Rows from block 2 of a small spectrogram enhancement model, named by matrix and row number. Rows with one number belong to one channel. Each number is 128 + 24 x the weight over its row's rms, rounded and kept within 0 to 255. All counts start at 0. Numbers have three digits each.
Before each channel's rows are labels from the 100 clips, of 14976, where the channel reaches its highest value: "strongest on" is what is common among them. Only what is clearly more common there than usual is listed. The data: strings of digits, spoken by a formant synthesiser in many voices.
# convs0: first 3x3 conv (model.enc.0.2.convs.0.weight, 48x48x3x3, each kernel summed), inputs 0-47
# convs1: second 3x3 conv (model.enc.0.2.convs.1.weight, 48x48x3x3, transposed, each kernel summed), outputs 0-47

strongest on: number of digits: 1
convs0.26:133136132097068121122132118158100094120153102127113102177169119111117098105077119160138132127135151150128158110094157123113156102132159124115103
convs1.26:145118104160145127129037175118101152104138116118133124088103103176136120140144127145136133147117126132129098145126122106130146171141130129104093

strongest on: number of digits: 1
convs0.35:096099156155116093146138153156085170119140132134135060165163104149095119133131099153130128149106124148107145135127115119116163148159142111112112
convs1.35:115133080164149115116108129101116167126126094150125128101137145140122135135118097151097147145107137085110116078103100141157092106108076125117091

strongest on: quiet level
convs0.32:135097113117133115123151176175091118119153098141127132164167113094112119116087084081135128108089104138115106134131140136097136103160146111126147
convs1.32:121128106184149132109122164107125176130136124112140110145102151132127145136160127108125125096076157098150123061125135125118121114110071129116108

strongest on: quiet level
convs0.29:115114131093089096129146132155089141118145106141105119158156145093127097116081099106132161094128120119131109121120167132103131081143178102113147
convs1.29:133129091172151127108122170100121177127155115119133113129099134142129146129208110128147115107096153094124124090119121126121125115124078136112103

strongest on: number of digits: 1
convs0.28:110103141110063107140124108150084141137162133168127122169116099109142089133085147147144128124111152120147149101125134106110165110098161131098132
convs1.28:146113097146142123112080154099101178116138121103123120092133143169135143122128128179137127157106136086102119098113095090148141133143092133104098

strongest on: rumble
convs0.22:118137128155167141164134153080130140173106172137161160087121141096150175148127149137137134139132155107105103132131115164145103168141104137134122
convs1.22:124101121104128129140156148138116113099109154122118089167119115102113176118132110115124121131123133126236144114112134128160154133128129159119139

strongest on: first digit: two
convs0.16:126081145107109107124158193135112126154145085127118145146139116067130107127113103108122102145118106146103109165143157117110097094147147107140129
convs1.16:111121116163140125100134159111126165146162133122147106140081139121124130131164114104133127106061147109149125065133145128140128115113066149129121

strongest on: number of digits: 1
convs0.8:113124160096089101109128128167097147076151109116102086180153123137123087098118108136127150104103121136144121109141134120094152093105126101116135
convs1.8:118124093178132115116074130111099176122130119099152133080120147181129147129117117143103124123107133093096110094116098120128118138118093127105096

strongest on: voice: deep voice
convs0.47:170096152092126087082137137142156135101153114095087123127113124152106092134159112097111120139116102135143085157141118127135087097123135098133155
convs1.47:093125130185126130136102131110106170167117119111160106095139130167130139105108095122128111084111143122083132094130105123129100113083095132129105

strongest on: quiet level; number of digits: 1
convs0.44:133113115120100188153116148149098133153115155157138134104145134148154150135127141192131148121157101121085145121105147142152109160161129170134101
convs1.44:161115171066099126152180110155110080112131124146103143159144113076145150134136138159133128165130125148146125133130140123122120109103144126137167

strongest on: quiet level; number of digits: 1
convs0.12:122139128155146147160150156093109141182102134144163173088134172086149166138117144137158153121133126101080134132123109134120107166135128128128122
convs1.12:140091170084089133133177140151138090108143149141112130199124120072121125111143136127135137138116110144164140122153131133130141126145134140140173

strongest on: quiet level
convs0.42:117125112108114101117133164153145148094145109128112080144151149140105107117119082111098174128103088136123180125121163121150129085130154125103158
convs1.42:105135092181142115147090147111114168131119116099139137103105134159129156147136112135139109132103136090088127110114081124095104110092084124119094

strongest on: quiet level
convs0.4:125144108177180141129095083129094133121124107116134109112155139174134150137102113131131130097153106128124170137103130109154164163116091158125093
convs1.4:139171125095127132151149089127123095127112096122111142099139110133155134168098142125120132150188123140129109190111129137136092127117171085145133

strongest on: first digit: six
convs0.31:157130117114087162121093092124172091093143114136125101154172142165117117114139162158100122123162123138149160123098126148119142107136138174152118
convs1.31:138157132125143109144085108132129114130118116124113155073137118167126110129107131123118137144189110140085112197132097097113131167120160111138124

strongest on: rumble
convs0.30:136125101136135147146131124087087127164100153151159145091143134084151161149138145171145132144146136104067120125122141153121109183146120135112120
convs1.30:130089166084091136133177138149135095105136153134111118200126121077116134104139135124139136130114114139180143119152139133128145126133132145138169

strongest on: first digit: eight
convs0.20:140094121058069167124112141147139106117143145140117131169124098120116095075139139123146113149132137181149134133113148134132121094146122141123142
convs1.20:126128107198153116113063148124102180140125120119155119101120134165121122127115133127122099108096154113077117118137141113115141135105120124104087

strongest on: thin (high-pass)
convs0.37:111160081163180119125072090135109126110116108129128094115137129182126139140122123135117111101169151122160141124087130107130149134116129146094103
convs1.37:131170123099130132142142083125129097130118089128121139094154120144157126153107138135128127134193124145115113197107124137130092120127166080142123